Rows from block 2, named by matrix and row number. Rows with one number belong to one channel. Each number is 128 + 24 x the weight over its row's rms, rounded and kept within 0 to 255. All counts start at 0. Numbers have three digits each. After the name is the row's rms in percent of the matrix's.
# convs0: first 3x3 conv (model.blocks.2.convs.0.weight, 80x80x3x3), inputs 24-35, a 3x3 kernel for each
# convs1: second 3x3 conv (model.blocks.2.convs.1.weight, 80x80x3x3, transposed), outputs 24-35, a 3x3 kernel for each
convs0.50 105:096094066113119102120113083137164157120153142113144131094108099099122094089091067164148150141140133133125123127123162130125144161161168078108119117146129211190129132122124137137147135130133136131138140133112134124124169146128161140130148134115122146133117143122116136134107102123111122142110125137205140092152083048120067044
convs1.50 097:115111122132122136178162164138153165109124136085112125123138137108129132083107096178140142153119121111083075145149143117122127111110107122145159156176166165163130127129128151143135162154140117117121120125134136145164141105098161116098166126104132150174125138161120120137062105123099129136088108118166169172141135133124123128
convs0.51 099:147140135136126114122121112084097130105117130136131109085065075131097068153115079115120106121141115112135130150146137145151127122136123091139160149145151152133158109116117118116127098085119137110096146143133157142138124123121133128121156132138128126127123120141126126145165134104125137130117159179123136127109103105115090102
convs1.51 103:107113106122120108136147145159168175136145142105123110148132125160155149158164148109110100129135134137140138152139116136129103149144110081099094103126117121144136109139126125141133152167168128130116136137125125130124148144137139131124124119116155150167137139153130126117135163174119154180103140172159163152171168139152152123
convs0.52 093:191137114174128117107085117115134127097145144114153175070117114098149151082129122101119119104129130118130121109106113114106092136113113145122091102038071119102124112134130108143137112147148157131102153124106129125083135147146130132132118117116113119103108129126099133127122138135130147147116139149103123119139141136143130105
convs1.52 107:163152114139128107116099090180154143162140146157138161096115089122118091106094086105109117137149155140148149171161146159148134136128112137106085077050068076074103133112126131122128139142149111093091119102108127105091134143140096132135072107106128138134148150126157151138108153175106130129117128112147140155102101120089087106
convs0.53 105:137124108135123130105122136097084105154120111131112075083147180107131134094094085109121108115125136129136146115122120118131112172163132127138177132149161134120116118089087139111112134123122132116105124097088092084079121120124125111109125124104138133125116127131114119124208210162217220141144160113184146100184118104198146134
convs1.53 088:136121119131128135139130136157165164139144144127143159095160180076119137095124132104116147115126142125144164099098118130118130150124127104082093093093111099113128143127110106102105078088102142170163101134125092130122090114093128142119150158140140126122136099090141098081189195199144140162096090121154118113144106101138107106
convs0.54 098:144132166107121156096111121093128122105137167080113158156129133145101118125067079126125126111114110128103101093098115084109114107141137095119141047090115084160140110099106115109108115099114125110093135111103143119101113112110106126111116126106132139134118117130139118136160156151155139117106115106124094107145134129185174155
convs1.54 095:156144133143121105160121105187157161174185217177216255166161152134129127125132145148148147138132124156147143127137154136145161139129133096114146130134139187183143123127137141147157141160165158130134161140151164147144159163140122118101095093088144144132138152139129146145108102115103096096098099084141116084162128110168139134
convs0.55 098:146133121125127130121126128105107120094097134038086106192182170152169150100128143102130134118142140134138134122116112142145122164139129109126143140147146112122099114121132126141150101102114103119118117116112133116116147149129144145140161149133101117119129114104120123118147171229112138172145159183097082078118112110136146121
convs1.55 093:128131150137143164127136157132140151120123147104109151157130142143111116125096107100121129119128136140151166130130107174171145135138126111130131114133129117140147167145125121107100129124125118122134117121126103115127119123141114116129101110122144149132109126130086104120113108106132132115083103102116099092149140128141138122
convs0.56 097:161161167160144163141138143175088086173105095168123132103114132099112124075092105117134158128151167112147175081118128126133145132139151199136107167124106155118122171121111154124122148108107115132123120140136117128127127122140145135137147135170130145126097144143091124132139154120159148117136108079106107137098106143103106128
convs1.56 093:090102082100125120107147158121130101125139110103122094152161149185183143173169122062116172101118155125119147111128151117118134141129142149137118130120097128120084143141128160157146140125117129116137118105114123102109110132124132145126148147129122122149132131165168170197182197192183190163116133116165147138154157153143158141
convs0.57 095:141130121128122136143149155127131101144149125140171149092101128093133149120181183121137143113125122136132125081098119119120122122125125091096120093073108100087107134127129127111105087085078150157153122153157136147143122140146107144150110134163099081075123116094139135122155159155130147143136125133138170196139165182143134143
convs1.57 096:122130119147153138139140128099067060118080068138091070137129124142148160163158179136150154125145153128157162115123112146147129162169160142180161176197155168166123131125125111104112102092095161128119126119119123120126137142125107133145101143169157155133151135115163130105177138103139116092106107095121090119127115138128138146
convs0.58 101:143114109141108128154135155181166162155132137160116121109119136122114135121130140099117138091121142100121130126134139140117118132120107094123132104111095111103080123125126125116109117107111166127102185139114174134111123136129127133110117111103114099138115119148115114141135100087144101078139104069119134154109138153102141156
convs1.58 097:133152139139152141125117104163133103145115092140096078056070073080098097121144136128109130149140164167173186135108116136128150162149183163143121148150136119133129122134117128142130125133120140117138130112142109108115115112119119109125133120132159142131135114115159144148186174167165155167176145157170131149178134166168142189
convs0.59 096:163168144149160147133149150143110044165131041152139077150089061105085087098123143113113122109117123113124117136145157124123123129119125124144161107112113100082090089084096122116122138128123146135101141139126114135141104135151112140159107120143129135119130130104128136101170167143139164166125158185099114167115125177084092130
convs1.59 089:129110105120126123107143137159129123147125119121097089176169148139161171119151172117123118130141136138128120147147146134130123130130131116103144100092144116100135114135102141158126158172147087102110089124155096115149132131125117124119119130126119133112133152138112141145179100034120089070107118129138129124167136130160134146
convs0.60 096:152138151152148146125134137159129126149097087117083070125143180096114162083106143127179167142182168117148135145162174157153156138112114109131127115146144152184182157141125157136128150127116128120128125101122116117127147156141158143143123134137137147145137146152109124129129130119129112124128096133134148147119144150092110133
convs1.60 098:100120116113121116111108114137160147147156126167173145145151144134136136121121123056080119100107138160145155117117100132110084132110100126133137110113142068095166168163112154149095142131071166174171150142141127114112102103127125121125167142106103105140100104138127124142093120082135144108136136137156130112118111118109115146
convs0.61 107:135136130134141119148145117181159112158162116118148120093135116112163132068109110132130108133100111144105108101115148111150179128154169103127134096138156102135131150117081152105083133115096109129138112131154121130133149128117151131107136132136102121146120129147117137131087124199066104167084127151147134167152119136179104121
convs1.61 102:137132088119123084116119079118102135161120133181121105080065064076100102036057079147136133147147142140149146141130147151133141178162157104111125156153126184177138146182159096132136127160141139147125135149128139148117137149110109120109095132153154158122151160153169169162133130167114131178109129170145148126134138108143156118
convs0.62 103:168164105147145094132145076138132124131122122127099107174144136144113109155127108093103115099122148097128155153156131138140155110128149103101140125128158113114120093118139107125141131136149158146109164152129173158146143134119155137123160152129097114108119121124133139137092114153102130145110099140143124097131123085127118089
convs1.62 107:161139132139131137118141165147126130135122119107113116180155148166136111164152116132130125126115101128113099155167171125129137092100110128100100137125124139140139127133143122141151121156165138116127138122134145134148161110133168115120159123128121121131137136144154140152123121097122128118116128137129146122129144110127126077
convs0.63 104:092121140081112147119132146155175152127171152108146158150155130162154107150120102147132113144137130117124123163148117160141114169145136090112121121141123156178155123133155105126122115120129120132154089107137067068120108129123104124108130130111092101111108111112118125118171156150117127126077088093077100118055085125068076106
convs1.63 108:110104100095099098065075078124132133123123118168154141127137152136157171136162186126128131145126121177160155138128140128129136119125130106115110109108102129139130144155156116132146107123134187147120192158134207168143123122102133137125122133140114131164105104126093082102137118102112107095096096083132156162146168167133144137
convs0.64 096:129133113149159113148126107158142085180148120192160120175135150159128126138092101120140148108119133104114136093104123124121137139129131118149155127152121163113064145111105142118114132110130161130135122116126139109113131114115139115101124108109120127131124110122125109117090131135103122134127127129200154160166127148128101127
convs1.64 106:170155105137145097121138071109094085124117118126123124132092101117081103137105113151139113135134110132134122148165184137151167129152148110130161105127143138146136179124090144106098131128140178163152164144133168141100131116096126115122120116134138134128127124129129131140116126137095102122108117135151123154142127138144130109
convs0.65 115:126116133137113134153125146137157167095112135067054084130146123133136106125134106117103133121109118129104120132136148123130135101092099133125114137139152122136173156154148127124120136114117135111118139123094159134099140117120133118104136125115106134112112120113117126108123106113108117114106110109155130142139118135150103129
convs1.65 112:116121096134151136175154130178179213139137180122126156140152140120138149099102128152137138161141119146130113120142138123143140094112095131121126131136123142146136105119117121132127161172160153108057156133084132124091152154175150127136139115131146162165136128117125137134148130107143151169124152193119149150102142147111135140
convs0.66 090:140145179128136147144139133134118097129114097123135105140142191109108134150116115112119125134106121120105125125138151103121131100108106131128139126122137159152124082090118101126137100114131122107137127129141131124150142153153132139155107119140154160147146154143139133121145175150124144126122124106104084079092075090059053083
convs1.66 095:102135159105116129130112119156152134166153126181166147116156227108146213095119170151121126150130134134131143183143136153125122138130135141128125127101100121103128161140120157137129147126129125125129140136127146142132150147148151140134162134119160136109140120097123115089117104109154138126154144133154163148126140130120136125
convs0.67 104:098097109090096122087110151136125126149129121179144102052063103086107155132141174120123129122137145131111105101112135107113121098092119105119126123106124118090114121124109115102093091096102101126159097127163084120162135132140132145149117116144127127129134122144140144147117111114133133138122122110148141119120109107097099108
convs1.67 101:135124116145126124149113106134149160117120156111106154106098060124120099102096088113108113133120101149120070153146157132130161130131167110115123100108132138150164117124102150145115149156142129127126114115136116120154107116137128120122131100084127130136127134136132139133155136149158134150152120145133124099136125107133108102
convs0.68 087:130132113147141133146132136070079088123147129111152159143108065153131110138121111146133120142137137116099107126126116136126128154141142101110113086118134084140154113114140099116126104101102128124131134131128159141142137143150130155157125135153126126159121122146121128131179200207174192210156158167154140121138128113160133110
convs1.68 094:156147121128131113116127111100077064125098082135106088147151135122135128114100088124136160148142145159142145102128125082117109139169146110113143142157176139156162126135140126141149079091095173140085127104074129108100075099133087106144103132171169173161124128117133137117199150095158148110138152136118090072121110111146150154
convs0.69 101:127133103143142104143148094102113135100117132113117118102128162145149159181187182131123123154143148154142143092090107115123123179151155096099076130125108151158146177172157158148112145106086089121145107118132100114111141142133138122116117131127142138148130136154116134131113119099124134135110109108114120197098109156136140166
convs1.69 106:101095091126121104146137111118133157111129152103119151113148138092130114106125097133105091149119089144107083191147135175132136179146154101110119124108109130112108166169186151165178134133145110112109115121116142147141164145134140130124116110111165142130104115127079106133121112109102118127114135132172174172119117128091098118
convs0.70 113:082108116115134122110119098141155171135151178128127151132101119132117110138107114122127129122126131125119108134136124141141110135131089103158183132139149104105090118108115121108113108092121145135122142141129132130125094117140096112125106116127151151142149142136133137127141148126136133110139124092130096109113084104101086111
convs1.70 120:131141171100120154113142170112092110134128149133125144172127119164127115161138126139135127126125121112114121071095100086109121140139129132134135119128126168170142171150115154132108120102105103109134130120138133129136118124118127136133113134144116106114140123117150139131089092112121111113106107109148137134145137143147132138
convs0.71 096:160135091151130087170142118130169161109139121081096074116144129120142115133145133128121094127125094136156123120122126133168156157188182112129112101127115109131130140177166137139144112130123158160159157162160183172183139133116125123106139127112101088105108118125119130136101108109122152151156175155125121138126130134126138134
convs1.71 090:106121113128156154115137149156148137125113105097084085109089097132115118141132135135148134126140126100120105131113106126111112140124137129130127133134130115132132094123146106118132105129150111105113109107116139131134156156146145137124163138121154110089167127106163139136093084063095093094122126129137128113135130110119116084
convs0.72 102:106143135095134128126138121096123139111126133121104107102108102144149129160144144132160126120152136124130103125152120125139130121140122100126123087112122164140079096101111127101113158135128134120105130137130123123127133127145127119135115122120131141164128135150127139136135161185118121137130118132138140112117118098112125110
convs1.72 101:124114105126127124106117127141152133106122136101118148106098091137139138133138142166167151133144159120118131132137148117126140086099126148127094131120104143125123100111135097109152129128168096100081138147128150168155149143124138135131142127121111114122133136164133114145156162137140139123157143122111113128128120126131120116
convs0.73 096:123125115129129113126122078141148189143168193183157192153154133153163136156165147134121110121118113127135114121112135150154155190170182127124153139125139187174134124115128126135134115136138109107085129135113133173155127112130116113136137127137129119113134115106134126105121143143150129115138147102154147142144141128118123131
convs1.73 082:134118096146132114165151157104094088096093078080078054176138097188143107198153118132106100156144138159154142090092098154145123183157122083101122116141170124138154125132145116127158117128169110104116148158165142163173121131136143133131179162151145154171107116130079092092110130129153153143153144136113147152116136141144164170
convs0.74 112:109115125119123123119143103121133156128139171114133186115117115117131128157168136137141140141130127122132130148142144149136137148123135135130119107106114094117140122131132142140139146141129146125140147122125154132119130108129149143136161160148133130126120118100145133124126137120131125120139127120112100113144154165175201216
convs1.74 098:092093085111115112109117110118105101129117100139136113156153140144139134172153149149124112133124116111127124177156129146117097147128112113114108097094085089079086161151130165144131148128133124110147158144157170168173120112125124114118122112110122135140127123122133126125095108136132136151149144144152122112141128127134131120
convs0.75 105:125115114125099089108087054099129210126144200139161194185142155149103138128092148131135106130137098129130094128124128119117123120121121123124126136136143139122118111105114113110120111114127147128119142124112131089088122114113140130119151134110157142114160138134138128117152136144123123131124140155144108094158135117147121128
convs1.75 109:158137139148131134124113127096097115095128149081127160150135132148111098143107092128138116131116087131125104135143122110126118094109097077103133114134141134142137163155123141144119131159140125111112119110117142131141151119130166134126176148126132111099132121108126115102099102108102110131090121152140132090146147111150145106
convs0.76 100:138138110147157098127170114106113137113132143117140138150185164123141136101111135125149136121142142111142143137135159123130144088109116120120128128129145123132104099117121119132143110111118098132139112130133143134134125134140131141130130132129134139143126116145121130123091094123111118145143133140130162154133134121076100079
convs1.76 101:122102092165130117210162139127142145120136145082100118131154131134143132114109099110131107122149141119126119106143169100124145111112105117112105147157150171166135099121130127145144131151145118125135128146157117153183145123122129111119130108117176146110148130098163158120099102118108135140162200190177159129146131114106099099
convs0.77 101:198155123139111098130110128150133124149122100158140118113114084124120093096099086169143107139125101125144121125134159138131146126117135097119106119129127145152142107098081112098095102098118112104113114110110122107101149145131155142155159155162158139120148132118132115114140153175150129122132111130062090094113128119127145127
convs1.77 108:106118082121128100136144117138132112131130122130141146123121103105105106100107115154156141138145141136154165129136123124116113137119120160179153146166158133156162145155128135125100131122113158149137143138144133149155150137130149149145143163166103118096122127103136137127171158133129109110114106119115091102136110123143127143
convs0.78 107:130136113129129094138140110172156154152139125144118070122172127123130118119123104120115101118104093138130112129121156138141169153142148046086117094092145117118163181164145149141148125121132095113108100102113134124141147150137141153133125142125145144160141132147119126146134124116124111102097080072132137129129133152101122147
convs1.78 101:135127141131142151145152144124103120138124145119120153139143158139137150147128125170139122151149141132141148126115115134130128145125119065098101096109099111106087095111123108132138131145135100103082142148133156162150164164126147152119119120100118127160109118146117127136111114147115113134105107121107124116120123119135123116